Weights of a small image classifier.
Model: 12.6M parameters, 32-pixel images, arch resmlp, norm layernorm, activation swiglu, patch size [4, 4], layers 6, width 512.
Training: soap at rate 0.0017, 16300 steps, batches of 256, held-out accuracy 99%.
Rows from block 3 of a small image classifier, named by matrix and row number. Rows with one number belong to one neuron. Each number is 500 + 40 x the weight over its row's rms, rounded and kept within 0 to 999. All counts start at 0. Numbers have three digits each.
After each neuron's rows are labels from the 100 images, of 14848, where the neuron reaches its largest size: "peak on" is the class under the peak; "strongest on" is what is common among them. Only what is clearly more common there than usual is listed. The data: scattered letters and digits in many colours. In brackets: how many of the 100, against the usual share in percent.
# gate: MLP gate (model.blocks.3.mlp.gate.weight, 1360x512), inputs 0-255
# fc1: MLP up (model.blocks.3.mlp.fc1.weight, 1360x512), inputs 0-255
# fc2: MLP down (model.blocks.3.mlp.fc2.weight, 512x1360, transposed), outputs 0-255

gate.701:517532454444533516526465484444438483541468487470504439486520528536490409510493521411517484535501478554547520524490475534509497543499491560551438517598532494464409573525512532545455539502534499492493546550542502506506585502535528572498554511521471511451542539559447563528497485526455490437473568486512509433567521533522467533504527521511440532542465418406538460504552511488436499546436524505506513467489550475537479507494547517416510461494441547498480474535534496503477522487494530516438508529460512534535476490506547467478466532503506570471535495535466521511489531487479472438510512472530568548471505479516522472486490438557443363527523483481457512511480535567520481523447527486483461443439506415528546519560519524498488569452476471455541525455574515469524465552459407
fc1.701:504474397538534522526536487454483527504550472429524482417460528501484412457446479460550548538487459503506549444505512564554527474547493558583441544544457476499442523524460548537488526507538500459507549606550465451509529505501586508411538478549543566439526491486445488506480530511474531472508472574569553523480477567511526497506541484522456523487532480473587453501519528440487476536475452596606483542512445499513505498516476503486532538463517481506502519508591497512482522493453577518536450549471497484630491471450533548503521587523461572477470516454454542475462509518493525483562486446562474509548515522558518527506486534505532501541568437474472517512530505507486496523508550433477430514491493429510534419569442505491433479504538493435584561442520510503496454484459441
fc2.701:454442474495523559577492393542469420475554466498492564506546555533526502553465406513486492412531504473564451533492501540438495533455496517487500457514490473500569527460442530516490501517475530532483475510467489515472473530535606548509509499534502451537496492519575515527513495540546511464434451517441561575461445441466561551561602469498507508429477475504499493511520592467368508540489551484473492459491433485521549566486527502454512472480471569517542526490565498552485514513451504439536500469478477474534517542456526569428541494493440471444500527540540489424466556485482579532532519481542513519514512487533481435514481553462458486610542531518582478532461471512471419432516480435522557537476464576431508526486503535558502532442497461524509515476508528428501505490410457
peak on: N (44 vs 0.1)
strongest on: the character N (72 vs 9.7); largest: N (69 vs 2.9)

gate.385:492499472485523480482463526563462545459554509490551533445465501526553523486521535530492545477503524497513477445507517495539486543506430558480484523518517532486529472474455519470525435525563550548506527461576529500465500495495550597539533551511479502470509506494587491482516507489472456465543506484471444503498530482516528478428517443505453593504562422533578542549462442557525487427489515501498468489477569495486541442517586442440460461461491599576562523558470546619438526405428509513512477547549566464494464532529544416481515505522552511531491467476445430447517480550557484537512426503512478507512499523503503432469492461437574520572445496461517457529537503570493495434563447518539390505492457463494560431481556518523484427472520491528396489441459490518495441510517525
fc1.385:439511556481459495523511426531512515529492453495521491542488544473420459489516464528507452430496485479506518518483554513490443475536560475576502484539506547528498537458582482533498500498465440525500516526458476450481498548458498362445493500530500459494514470473464522566502455514442497491465547519488521480502440504472474454517510491522536406488521578461471464486470598468487514540552505494500510573512433491556486519506508453604554527550504409436440499393515488390521472591466478497501532484448450460482559508511419530483504491498440514545519538511542569543462580476465520467479591491541504507445493453469529466539547497539408497438525525549460565453495512489562499501454547455415546469462570588486395552512470527444572552436521481481580503525540549450504527464500502
fc2.385:508482501511468529538427495543517479463514457437449522428507549539476481530454476579442522532539512507460540475555511468508517468475460537548524446538523584435494495470536512505460503538454530510505551581497483517517539481469450459434558492543497564454514465441496498533555497542429462599542560471533472511552529518524508415447477554507445485566539441386496426512469553588501512516528515531504466542492463478530467541536480541557498428512562490547479412510505521575514444518487483441464454540537417546456456489507563491506466496509534504565545474477568545528531477500499501435427573465505478505488560494517532448483529508553498493485494532541495472460471501467581499448516511460517457484504533449461444488460511439491524534401497477485543534410506504493564448555535513
peak on: 4 (41 vs 0.1)
strongest on: the character 4 (75 vs 9.3); largest: 4 (71 vs 3)

gate.596:581520610366504415506529555419407574501479544465444534539484476511469577573417547475563543473556544513564494619501453528498497488490494517488543489496478510482541536529471464486442485540448556487460471526526596494499447546524525549526482500463467485573490568501536517486515524504454531583450471485550456519476614527536454416440494515500430429488465489443512467504478438439447529487526547470517482516463472469455490490536454560585487412430559448505511511464480495535525502448452476486541502479502466456458524524427570543545481497516562502524520509463548481528551476567524509507483565526501523542502485436512466467537518529501525485514543454466557471470556472490548532461536511526495458462494460498477536492527539455508456599476517551484469532464541592448478449591542560
fc1.596:542498511486524533444507548483562515527439445517477477506539488466565463485503489556480513520542484525542507507500452481452497477445495495497398508592483464543533486489545420495527522494543514506518450535502476472597526433520482575494484432482512515467473467479510503502492533445501530493484482504502508518454441429574485438471484540507427510480552551435512531527443495500467489433556498498491555537516532537529525429567487595489532417556495530480529437451531401516564449542456555486528512501581454485528519480478521531502537452459564494445567577489506496465542516506524485565549498470490411570522448485452507423561507537509506515483522463506500502390494495496438499461449563495441482469532520550398499480545478551536476486483497456441416533479517480511512484509584525
fc2.596:542499491520531537504475517494514501530486443577492427538532452486526515497449513562545451517480545494447552461540477473499412442483516536541477515482498441507467476494547565522575478419499508497511504566558520524465563471549478568556456499485602493433421555453549479496498520526453476610470528506495499534515476548505458476495517490447544523435447565429551447521548579482449472446530576480503545454484457476474504405533503477499555659485544459496515506519463533361498480526450492473488494515564470483497466425437446476468464432491507488520506492415522535429451535489530547546529556554475552473469558494461535556494497499486533408474469478536456542537389408430503451603471443486480547524428472502503493612519474486524570479513506508526483492518463430539402507425511491
peak on: M (25 vs 0.1)
strongest on: the character W (38 vs 9.5); the character M (37 vs 9.4); largest: W (28 vs 2.8); largest: M (26 vs 3)

gate.18:531505500499514564513447536551456456501517537496474531518546545491523544467511482417513515499476531470547516515481541503465412560496420472503531498504570509500444505511426484493485550475549415465429486563507495493459500549466524560552600583573494483455496551519424471519517453539503519481538459499590505556457478570477410581484507493543507537507437509494505513494545442471516445535511479503526505526525468473495556494599504428528502574523488511486523543499523538482525492496471536539515585533533455534531429477513411502544580491529522484493462527453492500490498541596485468536515553475528454468486521462510497451464476490493509571538495497526443500445478606562494512424552454495505562521521523495428514471494499471449449509427574472439480493507499485470484537471438499
fc1.18:541507567465480493513477506497495515574538500452520483485536542533552504397516459373525482457468473488494497523492502539480480480483481526470475529506497477515495522429459531488505497410579428536483517538487498459404536523520572529507480534540429561568528455496493508498447478500487518501480505472495508466494492593502407541533482588530494526500511549441529563474478462491549516522495555500540495492494509522558508571556474565496498614560477491478561453495510543461515512559474525518579506529463597592616507456517452506479519514531478487481496542531512510454448509520473463442550570484504448463535534530490553477459502521590453537530466474523480490485433501473554468483531565520534492414520452535435536491605494577473519479521545515496538559529589476483566486431512470
fc2.18:524480461475475519538467428498496482582493486475527450511513523595536537597456462553531419491481479452436482488477516491523432524436494491497444458538487435493513542421421581512474535528452521491457460522506489490500463493495577510576510503495525510520498433450524409592527495441533442452478524419433454558510486470546541494503523521559456524446557563490534502490465563519435393549497552468529500475550528521517444518403534488533536488493493522505473464522536525518496483595506486404542536469591475436568489538472496549393516484470487501513547529521522527443467577513553495549501564471539467535516442444483524481479457490468457455452531506483488510498475486464533432513518466567493533469535484567494539620507461471528468493468533485511484477481553558437506535548502528
peak on: W (26 vs 0.1)
strongest on: the character W (53 vs 9.5); largest: W (48 vs 2.8); the character N (31 vs 9.7); the character V (30 vs 9)

gate.740:552530483532541531453540499493505505524535472439478496519540492395551458518529497552522531446540516456524590545490490473519535503558537530458427529467481480555462554520507582441451500564527465502570518516502569583566553539486482547499551474469496543505501542423518583492506461569464465543603489578395527483533460529470477547503531497449495551470472527516475468557483500518450624509493495478509530414492479495511544447502503521462463521459449555549486468530504509525477503533443459473564413532489468515544468445505503523480487531480529532498573560466565549489506578514444503540498500537520534540538461560481456515489535505540450445539512459511542528511456454523531524493467484504504488486510497476512524455501513558501514522518461505500486492547508473487489414478566484
fc1.740:483419465441449513552491507453501564494539522565463548463564427570420548499489508555481469429500485552516479463488493439468468501466422471509496528510562547431543493498536523509546465426552504507470500484487527483491456482492457458463465455526445492449546495497489529555549473523577478484512523473558538552426460496531530503499529444501521458502571503523480466603526494499512454419447448490519480488546559484515503478476487499546480497489499505450511523510561528539470520505502516524431532445545472494429518461564518509413511431562485446500524450469476471516487472520473499520438531500442501496527489480453459528450517554465544467382481466476471547466532528480517507506481538508491507458529447503463471541529527425429471444483551489519519463558454480539519572572455458
fc2.740:545521518519530450523415542482463535469534472429567423514506554474483543533492462574479509518544546549455445560490510609495461518500496480546429590498543496519536563500541523536494493439518453502484482495408529530469482440450546497524439458485532456494501482551478490537530471505521478485461554549527519540524536469484522496493469486477462475511603476535437502472512533491527513444499499501511547436482459485456547436510548520498403470512528544502504498477539464503449590493534584488469535535490482450523475470478488503534485530553451485560496546447534514493469458480446512484458500517540470427428428517460503592469556477506568520476513477467509539534589508492505561467490549556536552436482475472424529515526527358428498488501478516508540521548478465545453524570495523
peak on: 9 (30 vs 0.1)
strongest on: the character 9 (66 vs 9.2); largest: 9 (63 vs 2.9); the character 8 (27 vs 8.7)

gate.240:546505494458498445500430582492529524493553496475520471504406512491526470475585518588412509572485557577537411552481486503466513459432520480501440484496565494503423495472471510497533518498473470497516496537513558501555486458472523462492496503476414548476512515448491523510463480515496522448416452574499580518528506512507516542474562534491421599499509468490463542521457519439498552463480528490493540528470513558528499492487484501543467490499495487506527441452513523454414458563457487505487558464511504553539480554500479491502552469478611511489568442563499512555494438493457451481573498530500567552534501487528480524555413516458445501477482509483526490506607495510477559444486442468466494500502495446532515545464458498526519567504528520545495553505500505495485500571585497
fc1.240:535411524518523556498436540534516513540506496500520487476477454487538420438482538553469490491486525498531503508513513497496496454552540595471491515489521489477521514471485471428511522512461488483564417561535525481532533515544574487479503539508539499437533425570535425491476528561544542567492440545504557540521485482490570464492448518513430465528442474580518510538470460441566492447565481527490546449472494531422539525505478442501496519573537477520436502524457479425440503451444495498477592460502428435510531488571500475544565453503471420463515495461504526516497463513469481483594502500464440507517546466483502411547470540512443454504509492528519467489536517460475462441420542463482492422464532446428482536477484548501447552487492508574494497535546486496442506537524566
fc2.240:514528590441435483552433473477461458487528528570507467459470470489515517481467533511505479492541511516563430484545472529561512518490513471476499469506482495510520478488553573484520482520559585532527547524481458486496527449474541481549511562488482555408485479553579490514522474513491530578517548505474476490523512503539487529543368505579481469460493524522511501460540520549476571442535468504527477461503447506433480474507512501583524561486482556534464456491488555558470449465457494475433479532481448463517461502521564497526469475562539441459501511428463535560489477514472435530547561490540496499475478516466494464493465493491475503506502404478499458543492492476494576453501514546528510506564469550581478482521509551485520553546468531532553564502501473489485493608440476
peak on: X (29 vs 0)
strongest on: the character X (47 vs 9.4); largest: X (38 vs 2.9)

gate.83:524555471453467477510556467520480463511508551526485563459478474469511480470551497502442529463463530456440483537477506500537539547504455545504451442497449458501448420567479472506581552497525449573471478524454503463433502420502466428565492521461518539510515474436502519495572484545558455524524489520513520501600518494458520466569434507556518472508434494506476476442481543579461497558468505500516537512532519552438532539529488433617553475564461474420483462491532536490528569506449499529504445468503511468410532526585556452511528528534523420515495514488510504554445480558435483603475528552492492474494539493527530492446549469481532565475457511460461547490471542615514477520584474565518542491566462571496523483493497487500422474502480552465448505470505518548526426587510603
fc1.83:520539556502545511429498592575530533477464515553542489520476546491538507524494507490481514424395543549461528511525520484513496474504557471543481520530502505444549488449561451542492417559507487507510531523439514522499587551535460569478534463503538448462422471499556576545510524495483478492554444523486475471492477412538490501546481504443417531502552481522447573559496463453511534487479484570516478436505508613575557478487573460475539468442550452511487535445513538523514501579516531471403490500462484444605487458530436480441451507469542504516466491537459493494496548507429490472527471521494466483498526502559507586519554521464510455556510510415563416571493522471458531479560547451494489500468549532457502523485478528614499491493561504491505555515474446431482495500551569
fc2.83:478552424470469458567533534480482480490429553516536561459463484432548461517495549454538462558450475593483548440522479523518480447499512411555534501476528583473529483519487479545434503547485510487543526492494487419443545449525484542475573470510506426523460519546477541465506501507563534483519496440476472459544552433476528493489559470508464492565531565468481444463546519470455593518576467577414508566523565512421476478530514470448491536523469511492494499502537479524498587528413452461411596490519458483553507587525484500481544478516534414516483582492499547472473536551437455517521417530542497516533518511449505560478493489559520464550469544557414520389494481530464497422452504597504543454525477535468565588501542465501456421527522464448460561508519500481486501542558477
peak on: W (29 vs 0.1)
strongest on: the character W (62 vs 9.5); largest: W (58 vs 2.8); the character H (30 vs 9.5)

gate.155:459582520541499504538527460498563450417513526441507513483474530472466511470508504465463494466490436495478510518503511512444551552493523461437471506477474540455486499457502592505526526503492516519466442480534500535451509464462466511565401465514514469480518609523429531520552543503458572514529488509467564466465483519496477521455517494577464446424530456436544540503434531443511499446515533457530485514465550475553494536381554416524433518416461508422469509464557446493519562535520521482564491447517508421515487390549487469524475514489495407540558445519580463528506465578427513511479565517478504485469511462546579472460547509492474494460512486546499530452425537498564540446457465478545529492499451440530543533527473484461534505474473458485445550517547469461465490520475522
fc1.155:503512559551489516459540490516538440559517452570505534534461571435548531519470492474495452476429489497497489555555505561575496476494517475492422559527504544552534568484516465450470496542491441467582426474495491486505490475444439538514507527532509475437453531503518473557418427572551551514504556468487486479494552522506557454485431478568533465496472466538530477525530485462566477532456473476440501453461536598477563499538507524511563569550483544476518569467469412509523499521525477538466453559548480420422554579475513490517528511529503479524475523463502465524481546518520566581492492530502522497530512488530557520485504508394551505462528505426497546489533535492523452509570442493540479513515537547472501511397494496467534514562519477478425449467457574535467472560501491
fc2.155:571539481507558482527530572487507517377509486521485528487474609481408527509509477544509501506516463493537452479484485458498514541557477424512490505478486463538502484498475485507511473548533524485522521509512511508447492526509497469500540480471432437515451517534558492537548476443472467479519582468524530464520610476521511527521471463443541450506450549462507478483490482507556526488521561484499529458517496490461461500527508483555524484543421522536403558539523441536479476598493447566502506489506502549422501472538528529470556480560432482533523522553448486545536439495521485542488540508446474511501539547388522496536542494531486455464558533537468476497467580496545551522514452463497465471524483499550558467499502489473514439594563534472520523502545495526479492408525558
peak on: M (26 vs 0.1)
strongest on: the character M (67 vs 9.4); largest: M (60 vs 3); the character W (29 vs 9.5)

gate.660:536499492510511541529544464469471523518513470486541481533551575473569447531570521480501552528482561466461443531513522367518488495489517537490487462557525483454512453530497542525553488571518503489471516463487509475505521526516479465441464508477491533473484532461502548509512503590455558485505491507503584463500495493546475459537500538452443480506510458397468459478526506513489500514546509520449514493523515445524509469504482517528551499452573393528442480522516500496494451429417499528530538482518449639471469467601538442505540525465533486506568429561490456463428503519525523477516507522502546533542561530467453504511467526494494490476501497463483446377482483502569478501500519519519456453466494554545537517518484457492493522485526548538502466558508486458529487493549541
fc1.660:471495524400486558480531481510509414507487473481505518544541548521603485562564518520518514541531507499444462503536504452481489491510537501460490526494482445442517427517471472491513494555440512517501540425480508475502557483499489436536444431465499488458491496488474528484545506532508556512454472498567579522505476575557471433541433530453465526543552482422441497507523490491473486479524468469448522456504510532543441519528492494595546512442554437486489501515535500491537410486472486451442534538494484552517495510569523501494475485486511494500542488531508454466432474504544501508481524559521554549534539523414456462503495558530512476483541509484506490427456485447538454471499463542545564391524536573531529518507494451532506440475611530526506520517459477506572477503646516
fc2.660:573528482433486496509504405559548532546503576466525506528436455515527517488467495542463526453436470506439464468431558535458478515497513462578467560534473431485496534445471500514534496584522482537492542505481480507495504500562500562477464480489522493503506490525493440493531499475530545522525467468492506554465568505505495397483543484496464488462527495489568512452493494451539464495553491455560538500471502538413512524483583516526563552500563473518598524537536490433497602393573539576505497445482497469549452438549475514557526483577452493497456446509492536466482528493496571463510561562544478547497570528480534503512526464475489539425473551532524518474538482486536470493505480539484497448462575580499453590501505517542470443502498504494465508466479541488455509501595493
peak on: 6 (26 vs 0.1)
strongest on: the character 6 (68 vs 9.4); largest: 6 (66 vs 2.8)

gate.253:539451467517512484452558480557457569448459430490525556563504474515582474462556533590447482470534486533539493503440487461534536482537549483423520537461479468574471497548503537490558488457525547482524560546533473564527521486450499536495473532542539524450565468461549548547481479490465506538541593544490533524478491441498532524464405499467543509535529527541486444515508545479535541435520466507470511498489508487492523543468488498552534513503489537511481500514554477429467546498445486515522490573422488461498477482509468439527455493589451551478481485527464513516464470510434507441582474512518540516516536542540475476550461511489572516475511478447494508503608512546492486468458599497536489564549435462470519481470532452416502502532570514528475483480501552506536500598528517
fc1.253:408531505516449439514471467433502450509488572465497472389515570497446541522440464449546567512472531479478473556523501436484514530486499462556480458530505552454539496503456518481444469570463427503536510446529541460459484507519486564535581408511529458555490571524455559534488501524430504393429543445462441491490527522473475496460565425487543506472483519516512515475483462484452436508456505505542486493509461519534502499464558600417512419462464535477488525521523494545536513522533501419509534440556528475576554536442518531481534556489502483577530598494535477524490589511571509540431525513448498483438453437495501530502480541472563481523500521534498551520386541510509449531495432535488438455450599545488478547490457512493452471480454486461443471540547501479452490446451478
fc2.253:413397463541499468398469477515507542435501556513557517497491478509481479529538444492514464507530541489564582496490488424460503535518518553469461443448497439551527461455489538486491480571482533421448622476483536474519557454511465512464598494523469440497489484472496506534497521569422507472491441544506482446499478465429475459487527410505504522486484459523530501472528527498459479441524513526506456562499490545498445422483459533464440451462449520529454491579579495461457434458506461470504610493481431515523574466538451462518461510515450531478539475524447438453534550480546501478461502480524506565537525466474497529547480500495473461593541467537523517484507490536499512481592520612491499485515521552505455462448554542461435477452509468510453526454449469566528503488557487
peak on: X (32 vs 0)
strongest on: the character X (68 vs 9.4); largest: X (63 vs 2.9)

gate.49:523504533586489505526525539475465454500496572594465523519604573466569500494485557585470443495517500429527544555460393509539536506503471459518482480493583528518409482487499535450544525459517502498530423502532531477403516504504551463451425509514456493518486480449446485422564441544481474468523446542488504547480544546458570530465547483512461490508447535481511485512457513487459466477495518417572532543454505493468487601479504486536494608539455498422526484500483536448526518515517517519486426494510482504494437497448530430523609511426554555501522509517501520549511442527515480550493544514487514415502531480488495470549523454479569484405491508539514565397491441557452525485459440518472533510469499511521501527486488425516448542508541498531507487467529556476519477525428510
fc1.49:523555508555488524552517561473491442523482522451437528561533467526538565450485598476516510538575526476418514513505475446573494476499511470423538436517523547441423464489491520492511469387506507571485491516467593469470502509446453491401451569494461512449516524480524479464561378498496454512484470501485517577489495590472471537471435441489472483490425517500543499519534447495518484535510528470524509563501474413434466519544406473535480506497394496484483485537494550564552516532490515477509472488503494445460419581449516473551576480456489537552501448544458479557544450478467474532482489440448526464563515438491504466518487452425574458446487516467542479424499487507425540539413389572507557461497469522483495483494485453500417477492522564482438500500499610577513444507472484
fc2.49:456488505477506512547503547498445477449517429401531511516607453565473544475458514495474530458513540481522499515511506467541513503435489559456511528542652494493454532504498556629453490536511468488504511519507486504509523587473515504443439566426480559483484517455566421551481530587496455512501486514488508532481576467465437510473452595531542445525487508545501447503521472479553477483434529472475492520491450488545490535509553507558438558490485516527544521496461462532496536527540512500531456575542499502468474490477511521488426546449429502535467489576468489428472478511482542564426556548490470540466451468491504462526565545509522540488481445472489479487479517454462501492540530531493483516502458420443539493496490458517570511472467524466494614455457553562530475460539580
peak on: W (28 vs 0.1)
strongest on: the character W (78 vs 9.5); largest: W (77 vs 2.8)

gate.431:491578457517497469437432494524456452492516498512515517482499476464488523521504500529483506561531539475496484498529553494477505489522561533467489579508511487547511487478403493462468534543460505481500513522558515498514525473461537721526544479526550551485511505496480537547529517503491420526481513493481492561475578423471541489493506485424478554434544491523518463503517494449564439416521496542470532528485527504468526478466465470512396514490469538539511509535471542503525551504538458497486475543560533441575486438508526459419418487506504520518520522540521480481457553483451510508521489475563454501477592513519535439525494432510561474536453512479522475508526447572558523474513447430530474470538509491531438491552513550522515430482490505555478524466468494533454449499506503
fc1.431:504605497528489448435433494507452452512545526504503497473470430474508543494515474482499556588530537466489416498539511490523545451502509545506472601505529441510514497467435484503465533530453517460570496514572494563511567457517552704526585474552509556439487498566513515480578496475474458553503548519505477554464525426509548454468509459450590566488551464515550511495547483531551441410542503511495501506498535510469505495471446490456412504505464515510515490516500512517524535533516423432493530576605501470567456482491559502464404493488501493472518529582508502492490529502470540483467487488529533529468497537494557432512472469536527464590426488492522527524508521549552509492512509480509485466487509453553481460559504558516443419501512516496503508453483496527412410482507504
fc2.431:484433501477532561439518484517425495498517531528519519527464460546522477473535454498501506446461481480572496574490475503504491540478506443435501593521489567529566523540476462505566510516455450532481418442488519508516588474469525617540549494494559530411555502526443471421530527457502419463454524526554459506497494527489468520532518448502584565523501517519467546482514525439558441436520453451490513471502484578498463470506364537450473504481392448495438576493566480495540483480479432503428473471545530480535480526517563486507387554493452484492497556579531477468478473504587589572504508489524486553459565529517453559478536512460462487519553549525507521530446533503478549510479458500562561517434513466497480565521437541493533421518543484502526506390469473466388479506475543
peak on: 4 (39 vs 0.1)
strongest on: the character 4 (66 vs 9.3); largest: 4 (65 vs 3); the character A (37 vs 9.4); largest: A (35 vs 2.8)

gate.102:482487434540416497533504523476578497529500471484496519476505488510535423569518493474572458449532481585459519490530465615545544467557535546449528493566510536430496500513520524534537521563477471435548489503548470459436518511465442563564543502549480504532504491475501465506516465438551478559504496477489592553453455467501408516516499456459556544518473531520464500522550593522539512435566457525516463454474501489470467488479410466482535455555482522477505497552537526441532462554572501507499537516582506445573509549516503518545480449529518538528480552442503492459451489523544548519468462512491500472442510571483495536526489491454501511499497484490491552529494464501453473499426506474465508480458492537481438545552533539487487527501495493510521562543530429530463463593490513
fc1.102:540473490550517488463521564516471485504501430419489488488470548500499469463436473479448486492489533536545518480542452522452475421537503476517474472507492496482544538520467459527520538597517506550481495528481480389519426511522558426516449528475438458465553532511530544454436561443499517528512533463558516574501441516500441553452461498549519524509559482486503454475449471497531526506565457453495496459471421502515470554506486439492516434463492508471474591486555493470495448470435561490487493525404519476507483483457485501555517555522374463523458496533477549519500399528534505528398402497490489484448517532525499496487513556479470581460534455465514556556531547514454553495475449514445414519543467485510519547470531473522451561457507430477498563478513505524567496428463508
fc2.102:456489443530437508485493509533502467485415539479452524490440533455486474489503454449495477473506519514538488531536490528502553583451476510504443546504505547558488566402519512548497516448500463473472553594426506428496486433464462479512457429549480433505513528431522477534471523478484516545589483530451489499480497478492472541454478519451421540490486497553520415483569561517453572540434479453548477474506506457543535538559493456506560467503528505525515507537480488476506467546552481523506427594454463600459523429451471627490532452519527518464540483500461521466501502517472481571507499463500548418578503431548521458455492545458493470504483498555460468466526486498451478479525544456511442493459455543462415503503488506427430547495433505553465505567448475425518451469486477
peak on: 4 (29 vs 0.1)
strongest on: the character 4 (53 vs 9.3); largest: 4 (48 vs 3); black (41 vs 19.7)

gate.206:518487449476505526526450450530520551502506517539492436488464482510513410543512561525532490469534458598524528541500535458557526549568510507557504498476500472455478541488576534475534481504470532466521546495482520478511542449467543469484487491540455470463537505446542478467539457427471552546585515543508542529500462585515506504505504524503477484549466493522535514497517524467552550460543437516604510447482453516518518475527548466528474500440496515474481453519534512443529416558449492477491477500443454411579482502529453460568533543487546556506491520551487480532512439454530585472544502489518506458459564532468519457556537526554440517522568472488587387501484561499597516485446559522425559524509378545514554449429486478496543460494464531482496504454573485484421501548486555
fc1.206:462494521488438488545537525460489481557539524482481540515508453481488558539505464428509539536456523439441489529491469508504471498485458471516480449499455531491487461545399547530459519490481501504503485455558502494475449541509439544560483514540546520495520470454479535527498537573517425410484440382500440489489519428503530500498493456499500427504530481472478538510543441576421418476455521500421520583554506462521513521496406516457560462511490480507461576481463459537518528486556537515542453433530503505463487498481537484465456463519453511494570492482518464436508584521533406472425474504509491553510442484525474575466476442433508509521469557491411582534483465543436474518543437494498480443527649530472468556568505456505488541446561525515471498485469515543550531455502457
fc2.206:475523502480530505473483567549432497476568515473548484512528465556523504399480495497478485504505565522469529469502468501538467549506541486523436498459442482403541533441498536532495458486509441457473491547496519551485433534460521538510461517510530475547538509576463526502477474543546439462449453560510516527529527493486519485489532449568484575405439464404462431546532490478489530514463428504584501479476466562519526508517473552416519472400528473514557570495455524485571524508482564510519530430438456485506477553521456517513497543442462541555479501493504472474516490497575464472488492491521501558476474528456510517455519544545501431479420537497508522435574505483539460517486476526515575458561525552505460483452482451527485480426598496449466434417501511531566535537494416
peak on: X (27 vs 0)
strongest on: the character X (77 vs 9.4); largest: X (75 vs 2.9); the character Y (29 vs 9.1)

gate.721:500530549562494473464496469478515521582470454446526491473533503557438484468562480483487558492481483581496560578545549496508494500512533587524483490569488469472476641461528565559515527460486451476558499459446521506534554503436492481408566507589528545516509537471440496512411486534397464507455513474478482511449461493568568536506501519544493565487552462479519481555544511544498463595532564555482507521529528496498537556510534462560484525488452464515544544393514413549540532508511447442457405471543524520547500510543495515547494525463557524409506504540524481427473423525403453467531531539453492575522515516544511484493454524587414496476548562436497487528481510477519516558532518452525506515550494548442503515532506548524499485521522478536549541543552488442586507471468536
fc1.721:484514463447486434496490511592506510499523581525527513526503543455561523510442459504569510468513497514524513431490476536450490453483474487575542425517523616418540539512476470531456546484523530507529570495541530491459525439522444481563492502504487435502456480484528497542516460492493457514576524520462497470565525503487479434481498439448498511528429472504521517462440446514488504478555522502481511451416541537496588533517537507462497517501499550435480504479487431648465474587455522541441598424539490467501476519483547511420521484499489507522441519456434592442512531571500497552462431511471530489567564445448475504522529546485491503482500491516523475535550464502509527526488481552519457514454477562490507505533461558530494461484439497460449460365564465512438499469505469
fc2.721:530376529489481530542500510552483510522540498531518522528496522488529504486573559491500517520511447501557547521440542459469524504483533517508423483504402566476473523458554477480471482513473518477521505504542452520488493522458471499499440496468485512433492518511531435533440533438469469564511516415472469493479483485496458499411461463429494496483372528507551473453510535432562549474445431428509544540488500495549513423526448475487510489499484511530428539556526500443493465512413505609499529490404540514460426450448471550506497459569519543504411442509459436515464531472470511445486494431522513489477481476505518469459516543461538522561438464473489505489421514506570496563517430509538484537529539478523482574573443512472505529548546506477487476489482461422520440517509447
peak on: M (33 vs 0.1)
strongest on: the character M (58 vs 9.4); largest: M (57 vs 3)

gate.220:452592505544481535544484476529459521483493516461453518523496489576428488503560469485490472488515487496494470516543538584542522598477514481538466519498495487490489555460492540450462538441484486483508468554458544470474506488462516550444584549524496559417497485492369405484533522517528493440447538564440543546486508573456491493520554532561476523510477499458519470540548467451514407557522500459533468454476456453494508544434442486487491516531426537529506471511575459505496507462440470502532499575474490513516449553463524583550543559458510513487526498471474499434476518538434514429452522489507519444492454430563532540457535500451505501525538511531546497427404507552511489500491415383503535468487518523536511518528514479469428571467567559495562562459499455467518499469434526
fc1.220:472505598533558424485549539508432519472465486389517545441475474591483504525516539559454488517468492525495533514471516478488514574501557512459557541508484514463478571464536441496518414483425498519552463527548512534535475491490444489523546507495518450500515526527476497460505528480484457511481466476527479510564500404537497472522486519457420433446491540531519515507555497497542487543523494530493482470532448488465477571453522457570539432410476445553520526367497468509524458450536533460512477539513490493432529484536528543474424515460520491542495549568509459502567491500552546488433527487488538499476537475475396455466499490479516483400459480487601454508479488508516506509543488467569491496494434529501482442475522397485529429507451472541583523542431491387466464521536545
fc2.220:498468498505532406548444472514506483503508489505503571465505522541486496540471485486460492534558478468437593501404524474545494499494486490471609564463478544429453530518482530483534495519504422487471500527420583487498441465443451476498542501466515572525514449477512496478473486485521476441474416461523488473437450558461509441535502470568511556530469499529448477542526471482541576599542428504495479433468496490535521555415526499575479548480498501542543537510492499516550502470535478494468510543481511562503526539469532504556541543536476463495485503486476499499507490503465552481487480475434501452485443448496557528582516535540494506458484530517451515518472472524439549460517530407503489379523476446458518409581529546486441420495463549497538497492532478479512452501556551
peak on: W (34 vs 0.1); M (25 vs 0.1)
strongest on: the character W (63 vs 9.5); largest: W (59 vs 2.8); the character M (41 vs 9.4); largest: M (37 vs 3)